config = dict(
    model='CTC image transcriber',
    crop_scale_min=0.8,
    tokenizer='char',
    mlp_ratio=4,
    optimizer='muon',
)
Rows from block 8 of a small CTC image transcriber, named by matrix and row number. Rows with one number belong to one neuron. Each number is 128 + 32 x the weight over its row's rms, rounded and kept within 0 to 255. All counts start at 0. After the name is the row's rms in percent of the matrix's.
After each neuron's rows are labels from the 100 images, of 14976, where the neuron reaches its highest value: "responds to" is what is common among them; "peak on" is the class under the peak. Only what is clearly more common there than usual is listed. The data: seven-segment displays showing three digits.
# fc1: MLP up (model.blocks.8.mlp.fc1.weight, 768x192), inputs 0-191
# fc2: MLP down (model.blocks.8.mlp.fc2.weight, 192x768, transposed), outputs 0-191

fc1.754 130 [132 127  35 109 110 122 126 142 100 156 160 110  81 155 186  86 140  51 127  81 143 127 103 108 125 132  87 136 131 153 179 113 136 104 111  39 118 104 101 116 158 120 191 133 108 171 134 160 169 134 136 104 136 101 138 154 136 142 145 128 144 186 179 115 102 128 148 135 165 105  99 100 141 129 146 110 111 138 138  85  49  95 142  97 148 145 133 142 146 121 138  82 151 206  99 152  92 109 156 182 108 103  92 182 192  84 126 130 111  61 157 156 121 152 141 164 161 144 137  85 145 157 181  89 123 116 188 112  67  67 101 155 114  78 127 152 109 152 140 131 112 106 161 108 116 144 104  65 149 128  76 121 104 210 149 138 131 117 153 118 121 213 139 119  98 148 100 149 145 131 188 120 126 163 147  98 182  99 184 121 125 118  97 138 169 125 149 139 118 129 116 209]
fc2.754 118 [129 158 174 105  70 124 158 197  95 125 172 124 137 131 158 152 127 125 128 138 112  95 114 143 208  82  84 159 107 107 143 141  48  86 131 169 108 145 125 134 108  92 135 124 103 107 111  73 154 164 106 164 103  90  84 147 151 146  93  75 149 172 126 111  81 123 111  87 101 164 113 172 167 116 126  61 106 167 179 201 132 133 178 138 110 120 182 111 105 138  88 114 154  81 130 116 193 141 117 104 121 138 167 114 112 118 110  88 142 138 132 130 108 108 137 168 135 167  78 154 130  85 134 119  45 155 109 150 159  86 113  67 159 173 182 176 171 122 115  83 127 114 135 130 150 147 111 152 147 131 109 106 149 135 142 126 174 135 139  85 105 110 103 132 156 184 159  94 145 143 109  83 149  97  31 160 101 142  79 138  99 135 102 199 160  91 171 141 154 186  99 158]
responds to: the digit 6; third digit: 6; first digit: 6
peak on: screen

fc1.272 094 [102 172 162 127 117 109 138 135 109 174 129 186 184 135 152 118 134  94 179 189 133 114 178 166 119 146  92 113  26 138 105 122 153 112 128 133 173 137  90 135 134 195 130  67  93 109 197 138 152 110 123 100  96 131 124 121 107 107 126 155 139 143 126 106 148 184  86 117 109  89 170  85 148  92 141 149  72  96 163 132 181 120 140  90  79 152  63 127 131 134 152  93 150 115  79 151 135 115 163 175  71 135 165 103 189 116 161 112 168 126  93 134 162 106 128 155  90 130 173 144 183  91 102 136 114 137  76 160 160 160  88 130 114 178  96 120  68 115 118 107 112 166 103 138 145 151 125 124 133 167 138 129  71 121 118  96 189  99 163 122  81  97  92 126  80  98 149 110 142 154  81 117 133 193  77 134 174 139 108 122 127  81 165 157 156 106  95 133 190 140 125 209]
fc2.272 096 [ 96 155 127 131 208 151 209 129 179 108  88 134 111  86 103  87 129 146 123 182  92 102 125 130 117 129  70  89  89 170 166 177 139 117  82  96 151 129 119 102 178 105 115 123 146 148 169  75 175 108 150 157 152 116 100 150  95 134  91  68 115 120  95 134 160 133 128 108 109 144 105  97 169 124 134 160 162 133  61 154 150 125 152  71 108 119 142 170 141 163 147 159 119 114 133 146 104 111 120 163  94 112  89 147 142 114 152  93 127 159 156 145  90 191 137 197 121 143  84 112 148  72 143 103 126 151  73 144 102 121 144 109 133 211 158 129 137 124 147 181 119  98 105 134 211 143 212  80 144 128 123 119 159  91 134  75 159 197 141 139 194 164 150 133 100  89 186 101 165 155 170 100 151 109  77 132  81 154 106 101 112 150 149 157 111 158 172 131 136 104 104 171]
responds to: the digit 2; first digit: 2; third digit: 2
peak on: screen

fc1.90 088 [104  86 101 143 113 113 126 180 109 123 123 122 148 124 117  93  98  86 136 135 133  87 127 129 175 153  92 127  66 142 132 160 163 100 107 104  93 118  91  86 107 186 122 128 117  71  94 192  85  96 133 117 181  65 126 129 167 170 116 115 126 165 164 127 188 164 132 170 115 108  95 119 106  83 165 156 142 167 101  72 159 203 170  93  63 150 103 133 153  89 167 210 125 120 110 172 149 142 107 117 141 162 145 121  63 129 125 103 168 138 117 164 155 132  92 150  63 156 143 124 158  71 173 156 133 150 148 152 153 184  94 174 133 121  94 172 115  96 105 145 160  95 107 120 107 134 128 117 156  75 133 177 117 142 116 121 117  49 153 140  93  65 164 157 154 156 117 132 137 114 166 101 131 105 146 144 120 133  36 172 103  48 142 149 109 181 123 156 137 125 140 102]
fc2.90 090 [198 145 170 145 172 160  88  91  87 156  76 156 149  76 115 100 158 156 100 169 171 152 133 111 149  86 126 116  80 106 131 139 111 139 118  86 145 140 122 141 136 121 102  68 130 117 108 158 157 150 106  72 152 125 148 161 152 118 136 146  75 115 140 116 153  75 123 160 124 159 173 139 167 104 175 137 123 130  85  91 120  73 120  98 101 146 190 144 122 165 155 192 102 132  76 135 105 162 134 105 135 105 219 100 114 101 116 113 109 175 142 119 121 126 155  97 126 136 111 132 149 126 176 122 101 125 131 161 115 112 170 145  61 142 164 139 124 142 152  78 120 127 212 159 101 155 141 126 144 118 189 109  95 112 157 143 153 110 126  90 102 120  84 125 140 105   3 169 133  65 145 157 111 160 106  96 163 162  97  88 139  63 104 135 165  70  99 216  91 127 128 154]
responds to: the digit 6; first digit: 6; first digit: 5; third digit: 6
peak on: surround

fc1.284 084 [126 105  83 112  91 160 129 150 151 133 156 122 171 155 136 117  95 115  90 151 119 116 128 141 190 163 134 156 171 128 110 106 159  99 109 120 111 145 127 162 193  94 122 174 140  65 136 157 134 136 115 117 130 181 150 172 132 128 144 163 143 190 141 137  75 105 124 111 192 131 155 104 129 121 103 150 139 117 129  84  99 122 124 125 144 168 100 119 130 184  71 151 172 100  98  75  99 199 145 140  83 176  87 127  59  89 104  91  85 100 158 112 155 103 154 121 160 114 227 165 167 102 100 140 153 134 104 124 127  75  90 182 143 181 143 120 163 120 190 173 111 136 149  95 152 121  70 102  97 147  81 186  75  77 160 109  79  69 119 187 104 142 155 151 125 129 159  93  89 126 111  76 198 143 167 125 131 151 128 143 123 167 148  78  93  87 122 128  72 128 136 108]
fc2.284 089 [132 104 119 132  78  87  78 121  96 115  89 104 120 136 147 171 148 176 118 143 118 117 146 189 120 123 105 132 101 142 181 154 110  95  69 124 119 153 172 176  87 140  84 142  91  98 127 128  63 168 203 165 135 101 125 104 132  39 130 146 152 147 101 123 131 143  95  73 186  81 160 129  95 160 116 142 167 121 112 117 135  88 115 128 110  83 139 142 163 162 139 168 153 192 103  97 113 159 103 130 118 153 120 142  99  98 130 122 148 165  80 104 150 139 145 173  99 170  83 151 160 162 158 148 143 123  99 106 133 107 119 102 210 125  99 165 115 113  67 112  95 150 120 170 105 151  93  79  88 180 114 218 133  78 165 142 122 143 207  96 106 133 141 113 108 106 161 107 110 107 123 162  81 105 133 173  98 133 130 107 100 117  98  39 151 177  90 184  80 133 132 151]
responds to: the digit 2; first digit: 2; second digit: 0
peak on: screen

fc1.67 075 [156 168 150 169 113  91  91 136 151 192  72 105 134 114 162  69 141 161 165 154 141 142  47 122  89 120 100 106 109 141 150 151 126 107 109  67 108 159 148 156  86 116 119 142 128 150 120 160  81 146 137 134  77 176 140 141 138 150 140 133 100  88 161 126 119 113 110 126 122  67 111 126 168 154 122 135  90  79 108 149 143 145 189 112 171 111 100 107  88  97 147  98 114 170 189 138  84 103 131 122 133 112 108 104 120  91 137 131 127 122 162 114 166 134  82 194  98 122 134 120 170 172  98 159 112 120 169  96 120 109  86 110  47 180 136  71 149 156 102  87 106 220 101 169  96 140 101 167 175 147 137 167 138 143 126 131 152 156 114 137 187 146  68 103 180  88 127  98 194 149 237 111 114 159 125 118 100  64 119 149 100 144 155 155 128 112 173 154 118 136  80 108]
fc2.67 078 [ 77 137 131 136 140 139 107 123 140 129 184 149  69 177 177 161 142 126 143 168 115 134 108 185 128 107 127 179 180 144 153 168 136 117  97 119 146 108 118 167 131 199 182  82 116 190 133 114 130 125 168 127 118 158 163 123 156 157 161 121  99 103 119  94 128 147 113  98 116 116 101 119  83  95 128 101 140  73 174 116 127 171 173 132 109 139 163 158 156  82 100 115 170 109 100 103 144 128 102 171  87 119 118 125 196 133 161 155 114  59 148 164 123 166 150  50 151 104  87 117 131  98 145 133 110 199 180 116 180 107 139 163 121 201 116 119 203 155  84  87 128 152  80 109 151 148 142  67 130 148 117 192 117 121 130  72 144  70 110 228 139  96 108 159 154 139 185 133 128 129 132 112 164 106 124 110 140 159 125 202 129 112 162 138 110 152 148 155 194 157 160 125]
responds to: the digit 2; dark on pale; first digit: 2
peak on: screen

fc1.314 098 [102  85 113 112 122 122 242 110 137 156 154 158  87 132  98 121 102  87 106 122 109  94 140 118 127 134 156 117 129 113  89 159 158 166 131 114 120 136 113 143 151  77 132 120  95 159  68 125 118 117 151 133 221 141 113 143 174 129  63 164 149 126  96 114 210 146 120 141 131 144  98  85 214  64 174 151 103 109 148 191 127  75 130 108 129 147 106  42 175  58 201 149 131 131 136  77 157 131 113 105 152 113 147 127 157 138 138 111 121 130 148 154 136 107 173  90  81 107 122 152 176 142  84 142 118 131 164 141 108 105  62 121 104 176 138 111 147 131 121  99 162 180  72 154 152 127  94 126 158  93 110  97 105  98 124 130 113 141 130 141 170  59 174 165 128 131 102 152 146 141 156 175  99 180 109 206 106 141 117 101 151 106 138 139 101  86 123 114 140  73 166 115]
fc2.314 102 [116 158 101  89 112 138  87 139 120 148 159  76 120 157 146 101 131 101 141 107  67 181 159  78 138 114 204 127 133 161 106  69 122 119 171 138  92 188 139  87 156 146 141 145 163 166 106 158 122  69 149  88 161  79  66 123 129  83 146  85 141  96 198 142 135 112 145 138 149 148 116 102 102 168 159 173 141 151 163 136 132 164 160 174 141 139 138 128 145  93 124 124  86 138  63 142  95 168 109  76 113 110 183 118  70 141 146  99 116 175 110 149 163 129 107 154 124 104 127 128 180 136 156 138 125  72 133 177  32 145 164 156 140  98  94 120  72 104 123  99 140 132 137  94 165 114 146 118 139  86  75 123 122  67 134 125  62 173 124 153 169  71  99 130 120  36 167 119 141 122  97 160 117 114 124 138 116  65 151  94 113 137 134 102 124 183 110 134 145  47 128 124]
responds to: the digit 3; second digit: 3; third digit: 3
peak on: screen

fc1.122 122 [102 122 133 179 145 107 141 184 124 124  99 165  99 114 148  95 123 116 120 116  89 145 151 186 142 129  83 132  84 153 155 133  85  96 164 139 116  91 110 207 113 159  87 113 127 102 131 189 100 133 113 126 141  99 150 118  99 133 101 115 131 120 156 111 121 171 162  87 130 122 140 127  69 135  99 128 143 177 152 134 197  85 106 109 180 137 108  97 110 143 171 122  68 185 131 168  93 154 148 143 120 149 148  99 167 144  77 162 104 138 106 110 138 126 107 152  88 165 155 140 196 113 116  79 134 171 102 131 138 129  60 114 135 161  82  78 162 121 100 121 134 150 170 142  71 157  96  97 125  67 166 160 119 106 136 131 203 131 156  68 151 110 164 137 100 139 123 208 151 125  73 170 115 134 113 118 150  77  74  41 122 116 191  64 129 118 106 157 156 106 155 214]
fc2.122 111 [118 198 172 143 181 172 184  97 145 114 139 141 162 135 111 139  74 117 126 154  93 129  92 155  94 107 126 142  62 130 127 126 142  77 117 116 127 150 147 124 132  68  86 132 131 119 153 138 145 198  52 159 132 130 101  95  72 141 153 103 112 160 109  87 118 136 133 118 172  92 120  86 117 123  97 167 150 134 104 125 152 101 149  95 128 111 111 149  72 169  97 110 123  85 114 126  73  94 104 134 103  69 123 107 112 104 167  96  93 172 107 156 111 158 126 149 135  86 100 127 141 126 154  94 159  87  38 194 115 239  63 141 196 190 185 139 164  93 141 123 115 117 103 112 167 186 106 135 188 129 111  99  88 126 166 101 139 150 113 189 143 133 160 157 124 164 215 150  93  96 127 124 170 147 124 142 139 148 100 134 106 127 136 143 129 127 171  99 136  99 111  99]
responds to: the digit 3; the digit 2; first digit: 3; third digit: 3
peak on: screen

fc1.446 091 [152 103  78  64 108 142 138 154  86 159  89  88 167 173  81  95  93 130 146 182 114 157 126 127 136 158  83 182 174 161 111 178 179 173 106  85 109 110 134 108 180 103  97 160 130 117  85 134 143 178 173 118 160 138 117 152  91 119 100 149  78 110 233 162 129 128 134 138  93 119 150 134 125 147 111 173 126 112  75 110 139 146 163 105 125 172 112 165 105 141 195 159 109  84 109 109 114 130 147 103 144 220 129  80 114  73 148  67 141 133  89 120 130 118 129 155 145 190 151 134 142 160 123 188 184 139 100  97 130 139 149 124 106 111  87 199 169 176 105 116 130 185  93 127 147  86 137 140 143 114 135 128 112 152  95  99 133  89 119  38 164  97 114 131 150  93 103 118 132  91 137  91 102 131 122 198 161 125 117  73 152 151  91 165  93 144 102 155 123 113 121 121]
fc2.446 087 [122 142 129 162  87 110 148 148 115 135 155 122 174  56  99 192  95 101 150  51 123 138 196 109  67 156 140 166 134 169 125 119 107 164 115 148 143 117 115 137 173 142 208  87 114 120 159 161 102  80 140 165 111  95 122 141 168  99 132 111 116 101 162 137 171  96  89 160 156 144 145 154  74 107 106 151 168 124 155 116 120 158 137  99  62 151 163 110  98 189  95 127 172 132 109 196  62 132 138 138 153 119 128 100 119 112 137 179 113  81 103  84 143 158 116  78 114  81 117 170 230 160 127 130 100 108 164 148  93  51  57 165 117 142 154  98 116  66  81 132 111 112 205 128  91  94 151  89 149 188  90 104 118 147 132 136 102 117 143 113 115 123 141 110 103 131 125 136 187 141 103 183 132 111 140 126  83 134 132 119 123 126 101 100 163 120 164  93 114  99 162 136]
responds to: the digit 6; first digit: 6; third digit: 6
peak on: surround

fc1.84 099 [102  64 181 125  83 119 167 114 130 142  85  91 135 132 145 127 106 149  90 182 172 163 139 184 149 124 140  95  73 116 125 142 119  77 114  98 145 110 131 106  65  73 136 159 152 166 119  97 148  56 124 153  94 132 102 169 135 140 164 122 184 104 173 131 119 114  98  71 110 157 154 113 108 122 152 140  38 140 169 127 188 146 107 101 151 116 102 182  88 112 189 114 120 166 120 110 148 163 114 179 122 104 172 134 113 165 115 137 103 104 148 154 167 122 210 170 179 128 140 124 143  66 162 129 104 107  57 106  72 121  85  81 133 110  93 109 116 135 129 130 168 146 117 170 100  71 125 174 112 151 152 148 172 136 157 132  90 105 158 134  97 188 153 134 136 115 109 181 140 149  96 181 122 122  60 129 136 126  74 158  97  66 181 125 130 101  93 111 116 167 141 160]
fc2.84 091 [158 160 117  91 131  93 118 157 148 166 146 117  91 102  86  65 151 167 154 188  89 134 116 139 143 122  95 160 116 168 115 150 168 143 162 127 103 113 131  92 133 160 160 127 233  74 113 117 105 123 118 138 138  67 131 196  94 108 166 125 174 130 143 131 115 156  77 109 188  83  89 114 151 197 119  38 150 140 146 130 104 131 109 124 142 123 121 119 113 124  71 105 143 106 116 165 155  86 163 103 137  96 159  82 122 185  84 108 130 147 128 151  97 155 103 166 103 137 147 102 100 200 177 105 112 110 144 186  73  97  97 126 120 135 111 135 105 173 130 157 178 138 136 155  75  77 158 124 110 130 130  61 119  45 136 144 110 103  82 101 177 160 111 128 120 159 125 146 128 139  78 126 201 118 162 145  99  80  95 157  99 125 111 101 102 149 116  77 105 134  74  90]
responds to: the digit 3; first digit: 3
peak on: screen

fc1.443 074 [148 136 124 126 142 107 110 181 130 200 116 125 160 173  98  97 138 136 129 134 170  91 164 133 159  84 169 167 172 127  95 145 178 163 133 150 132  64 173  58 175 170 132  98 144 103  72  66 124 121 152  74 134 172 142  90 189 101 143 132 128 127 138  67 152 135 148 120 111 134 188 178 129 122 109 142 119 146 144 124 159 135 153 112 135 112  97  75 132 107  85 158 121 106 175 120 106 202 123 101 121 155 114 110  77 126 149 122 132  79 141 100 114 110  88 137 155  82 134 179 148  95 143 126 112 169  90 113 144  66 118 148 131  78  77 196 210 121 161 135 181 157 115 107 187 140 124 113 153  85 151 138 137 111 132  71 185 123 100 126  94 121  87 154 122 102 157 155 145 160  52 128  86  70 159 178  98 148 131 118  76 137 166 122 117 128  66 110  84 166 121 122]
fc2.443 068 [131  94 149 168 102  94 119 140  43 180 175 192 110 108 126  91 132 115  87 188 111 129 141 113  83 132 126 110 144 187 173 120 109 114 124  99 177 171 164 133 133 124  95 128 110 105 147 164 111 106 126 202 107 176 145 100 116 184 115 121  93 152 120 126  77  72 125 130  91  99 172  82 147 154 158 172 135  94 133 176 143 119  75 194 165 130 143 112  84 137 132 115 132 122 163  66 147  93 165 130 116 142 135  77 137 127 117  94  97 128 160 147 176 126 125 136 133 174 106 165  84 173 152 158  90 142  75 121 109 153 143  77  62 183  82 163 241 168 110 151 121 119 103 117 100 138 103 100 132 115 129 126 118 166 134  69  89 149 124 125  99  98 140  98 111 143 196 161 181 130 129 166 180 171 158 172 110 131 114  93 153 141 102 151 103 132 124 126 170 144  68 116]
responds to: the digit 2; first digit: 2
peak on: screen

fc1.535 094 [107 136  75  89 177 145 115  96 121 165 117 126 181 132  73  95  90 145 146 120  94  83 107 139 176  93 128  88 120  87  99 108 127  89 161 158 149 127  95 134 145 159 120 104 161 152 172 142  86 138  99  75 144  95 129 109 158 105  88 116 124 150 105 165 112 127 165 145  97  87 140  81 167 146  85 144 138 211 167  68 124 112 186  95 141 124 140 142 153 150 181 133 144  79  85 165 110 194 113 138 146 122 145 146 123 115 123 149 166 148 116  96 135 160  94 114 137 127 154 106 199  44 155 148 113 105 116 170 147 174  84 148 182 119 138 103  97 111 134 138 118 182 133 140  80 171 105 146 136 133 161 127 119 161  96 170 158 172  94 186 163  98  63 151 112 152 121  90 149 227 194 120  96 135 109 111 137 150  95 134  98  96 108 182  57 158  90 188 112 124 133 112]
fc2.535 097 [130 121 106  88 145 129 137 187 158 164 103 132 177 135  57 135 170 122 159 170 149 127 147 147 131  92 191 165  93 189  84 163 151 123 141 128 122 164 104 127 134 126 117  84 132 146 109  97 122 135  92 124 104 168 169 142 189  68 124 149 130 114 138 133  85  79  76  95 131 143 118  44 115 130 185 157 116 159 137 173 153 150  71 121 112 117 138 194 170 122 150 111 113  95  65  99 142 174 122 112  29 109 113 148 148 115 178 145 109 132 147  54 182 121 113 163 138 143 112 171 115 173 148  95  81 143 163 190 163  97 152 111  87 167 160 146 109 144 128  93 137 139  64 144 146 155  81 172 157  93 182 107 145 152 148 196 161 135 123 171 114 116 110 124 164  77 125  83 117 143 147 118 184 107 143  94 185 130 135 100 142 162 110 108  93 164 119  89 112 157 112 148]
responds to: decimal point
peak on: screen

fc1.321 093 [151 122 118 123 152  71 154 125 102 127  96  97 176 124 174 127 152  63  65  87  87 142 107 125  98 102 103  76 145 119  89 204 122  81  91  95 144 128 110  68 103 143 147 207 107 137 106 134  92 130 160 152 127  72 101 146 107 132 105 114 129 101  74 206 164 161 118 176 129 119 174 118  97 181 131 129 118 168 114  94  63 148 134  89 148 142 163 151 156 101 111 146 154 154  48 168 191 153 124 123 200 135 125 141 120 129 133  95 156 167 138 147  75 204 168 155 118 146 186 155 183  81 138 174  92 164 101 136 114 154 135 115  55 131 134 148  90 164 152 162 112 130 128 170 104 104 128 123 154 147 100 115 109 143  77 122 134 124 125 120 163 159 173  89 119 105 106  98 109 115 128 176  76 112 157 141 113 150  74 185 130  81 114 154 107 149  99 113  92 159 126 156]
fc2.321 100 [127 203 119 110 117 147 120 121 118  96 116 110 159 196 141 226 140  45 183 131 130 106  80 170 139 115 134 155  41 142 126  59 151 170 137 140  90 147 168 147 134 162 151 107  95 149 157 139 147 148 111 106 140  82 126 102 116 124  62 130 122 128  49 142 141 101 103 154  97 143 137 124 133 123 121 131 103 186  85 168  76 184 138  75 142 179 104 120  87 154 106 136 113 118 153 140 103 103 177  98 113  95 183 186  93 113 166 121 174 130 122 130 130 158 122  97 139 132 121 125 175 117 113  95  95 147 134 138  96 152  95 140 138 136 200 141 145 145 135 136  81 113 159 136 108  98  76 135  86 145 112  60 134 145 123  81  96 136 148 158  87 130 102 111 135  90  96  95 183 100 121 144 108 165 133 118 171 154 110 131  92 176 120 118 123 136 137  40  44 167 112  82]
responds to: the digit 6; third digit: 6; first digit: 6
peak on: surround

fc1.489 137 [109 110 153 144 123 130  93 154 115 115 104 180 146 138  97 174 149 192 171 180 133 138 155 144 168 212 175 167 173 122 152 123 127 174  90 118 138 105 164 108 128 131 157 114 126  89 123  63  84  98 134 159 142 190 140 134  52  66 159 153 137 136 141 147 157  87 158 139 169 138  60 128 175  78  88 134 106 152  78  65 144 125 138 136 134 158 119 122 138 157 137 110 107 208 130 164 190 144  92 149 109 109 144 105 222 135  88 139 118 119 145  98 160 150 153 200 129 103 132 140 155 132 188  97 112  99 151 138  98 130 156 133 118  94 103  35  69 154  81 137 117 122  98 126 101 174 119 144 122 104 137  97 108  81 122 135 137 114 151 112 202 101 121 124 111 142 157  38 115 112 101 136  88 120 144 104 108 109 155 100 137 115 124 137 124 149 133  78  77 162 144  90]
fc2.489 130 [ 59  90 106 121 134  84 128 103 100 144 141 106 172 125 132 218 139  91 120 118 126 138  84 146 135  89 117  96 162  83 114 132 141 130  70 122 118 127 109 121  95 156  91  77 206 151 115 110 101 132 120 138 127 108 126 158 114 200  88 175 180 187 134 153  84 190 185  79 121  96 110 105 145  93 106  57 133 132 107  98  86 139  83 140 121 138 118  96 144 167  97 127 148 108 153 146 177 148 137 167 136  70 108 115 110 174 111 114 138 105  78 140  98  90 182 144 168 147 103 129 140 123 115 137 124 127 137 171  65 157  71 172 125 156 161 134 109 124 104 208 146 126 111 117 227  97 115  71 116 106 150  56 138 128 145 154 157 121 178 165 152  76  98 154 137 104 154  76  99 107 159 147 128 127 150 127 154 126 112 136 112 108 139 145 146 188 107 182  86 177 142  87]
responds to: the digit 3; third digit: 3; first digit: 3
peak on: surround

fc1.487 117 [110  89 112  86 108 205 133 156  97 104  80 177 160 147 125 113 120 110 153  95 135  60 131 148 137 161 123  98 117 114 127 101 156 180 116 145  86  92 122 102 140 104  79 169 140 159 134 133 128 150 157 127 146 192 135 138  87 151 151 118  95 149 123  94 107 140 141  96  28 116  97 168 124  68 167 151  58  99 160 116 156 102 149 110 123 133 123 104 142 158 148 166 137  97 126 150 216 123 126 163 150 132 147 174 118 108 138  84 113 241 124 127 103 118 185 179 148 128 141  72 141 110 109 113 117 115 136  92  85 113 155 103 160 134 105 209 105 155  67 100 143 127 134 137 138 165 114 145 192  77 134  43 105 135  67 114 131 116 164 111 126 109 108 110 113 141 179  50 201 125  93 118 123 177 140 152 150 104 167 157 149 126 157 133 127 106 119 154 126 120 158 103]
fc2.487 110 [174 130 126 148 117 130  95 166  86 114 115 129 110 144 138 142 157 166 168 110 141 183 164  87  77 126 126 123 159 170 104 156  75 135 131  82 151 107 158  75 145  83 131 140 121 140  85 169 111 159 117 117 106 134 103 135 109 154 106  59  99 128 114 140 153 141 133  87  86 156  65 183  99 160 157 145 191 145 161 154 111  78  96 145 138 124 112 152 137 121 142 161  83 175 103  91 161  76 112 116 162 105 108 186 196 122  66 123 165 149 133 108  99 103 120  86 166 136 174 169 142  83 120 136 115 153 130 117  77 131 160  94  92 151 124 144 150 159  91 129 103 125 130 102 167 129 116 154 128 129 126 105  98  73 123 108 128  93 177 125 103  77 199 100 179 102 112  94 106  86 147  30 106 173 138 118 131 117 170 103 152  54  76 149 182 126 167 118  36 143  81  95]
responds to: the digit 2; first digit: 2
peak on: screen

fc1.409 115 [149 148 110  99 122 146 195 115 166 182 129 130 162 136 120 120  96 125  96 104 165 118 187 111  95  96 110 174  95  77  96  43 169 144 135 137 111 188  91 145 137 158 123 153 170 120 141  67 181 124 136  77 118 191 126  92 129 131 163 135 127 112 115 117  88  99 173 184 159 144 107  97 132 164  92 135 130 104 165 148 114  35 147 141 142 164 146 108 102 103 120 159  59 151 117 132  96 124 124 110 102 126 115 152  98  67 125 128 160 121 174 154 167  79 192  79 159 105 100 133  94 105 120 144 134 132 135 120  85 154 155 116 155 164 125 152 195 175 182 112  97  74 140 115  93 191  78 136  98  91  95 144 135 153 173 158 109 129 125 194  75  98 116 137 139  63 112 181 169 160 133 137  98 121 185 137 122 164  99  87 161 117 122  86 136  97 112  67 151 115 130 132]
fc2.409 122 [155 139 108 161  47 101 152  91 112 142 108 140 140 118 145 151  67 170  74 139 140  97 109 180 144 123 120 148  88 146 120  76 192  98 147 169 141  73  53 100 120 173 117 135 181  99 142  86  74  34  97 145 141 116 160  79 116 161 116 154 120 143 148 172  66 143 130 152 140 139 148 142 124 150 126 115 100 166 118  88 170 162 135 121  89 130 185  85  94 113 152  95 126  97 145 172  74 124 134 194  82 125 147 141  48 180 121 152 137 170  70 175 107 180 132 191 138 134 172 163 130 132 100 137  87  93 143 161 160 181 147 155 147  89 101 112 116 145 123 129 163 104 137  67  97  95 162 106 130 160 118 127  81 124 181  86 158 134  99 138 110 106 127 125 114  77 124 169 119 120 154 126 119 107 143 151 180  94  96 119 130 201 121 119 134 162  93 108 155 111 122 101]
responds to: the digit 3; dark on pale; first digit: 3
peak on: screen

fc1.16 095 [107 147 171 196 132 181 129 125 162 168 210 161 191 146 130 140 138 114  88 119 149  91  66 103 198 159 182 174  98  90 168 169 127 113 156 105 141 111  72 125  98  41 101 135 101 105 124  73 190 124 127 135 119  96 166 129  88 155 130 126  83 193 135 113  99 177 119  59 189 111 144 123 137 178 164 153 101  98 133 118  84 138  65 146 122 129 119 121 123 160 169 129 132 154 159 176  84 132 154 130 104 146 138 110 130  72 142 104 144  72  57 142 168 170  97  98 163 117 163 112 102 150 124 108 127 132 182 122 145 146 120  78  61 138  68 160 146 109  83 125  98 105 102 118 117  77 130 149 108 136 104 143  92 144 156 172 149 116  92 154  86 149 136 136 114 154  62 151 138 135 132 169 113 111 145 147  80 143 102 141 120 127  99 161 130  94 115  94 141 191 141 131]
fc2.16 095 [140  68 161 102 117 166 106 156 117 101 137 110 158 184 169 133 112  91  98 100 119 101 162 128 117  93 138 161 137 121 135 131  53 108 142  75  87  98 108 140  95 131 107  96 142 139  26 105 109 151 123 127 166 120 125 165 142 143 103  98 150 174 108  94 117  60 128 140 116  77  72 142 160 127 102  62 125 128  89 149 141 188 136 168  77 127 141  84 137 189  99 183 193 130  89 122 202 123 154 130 156 183 101 146 120 148  83  70 135 152 143 128 117 124 146 155 102 171 109 114 169  88 136 117 117  97 155 146 114 103 126 109 128 127 134 163 163  96 103 116 147 204 107  74  70 105  96  76  87  91 122 162  59 186  97 149 110 116 142 159  96 127 126 126 169 105 180 160 181 170  83 139 135 103 125 117  68 131  81 169 135 148 140 138 163 112 118  92 126 159  78 141]
responds to: the digit 6; third digit: 6; third digit: 5
peak on: screen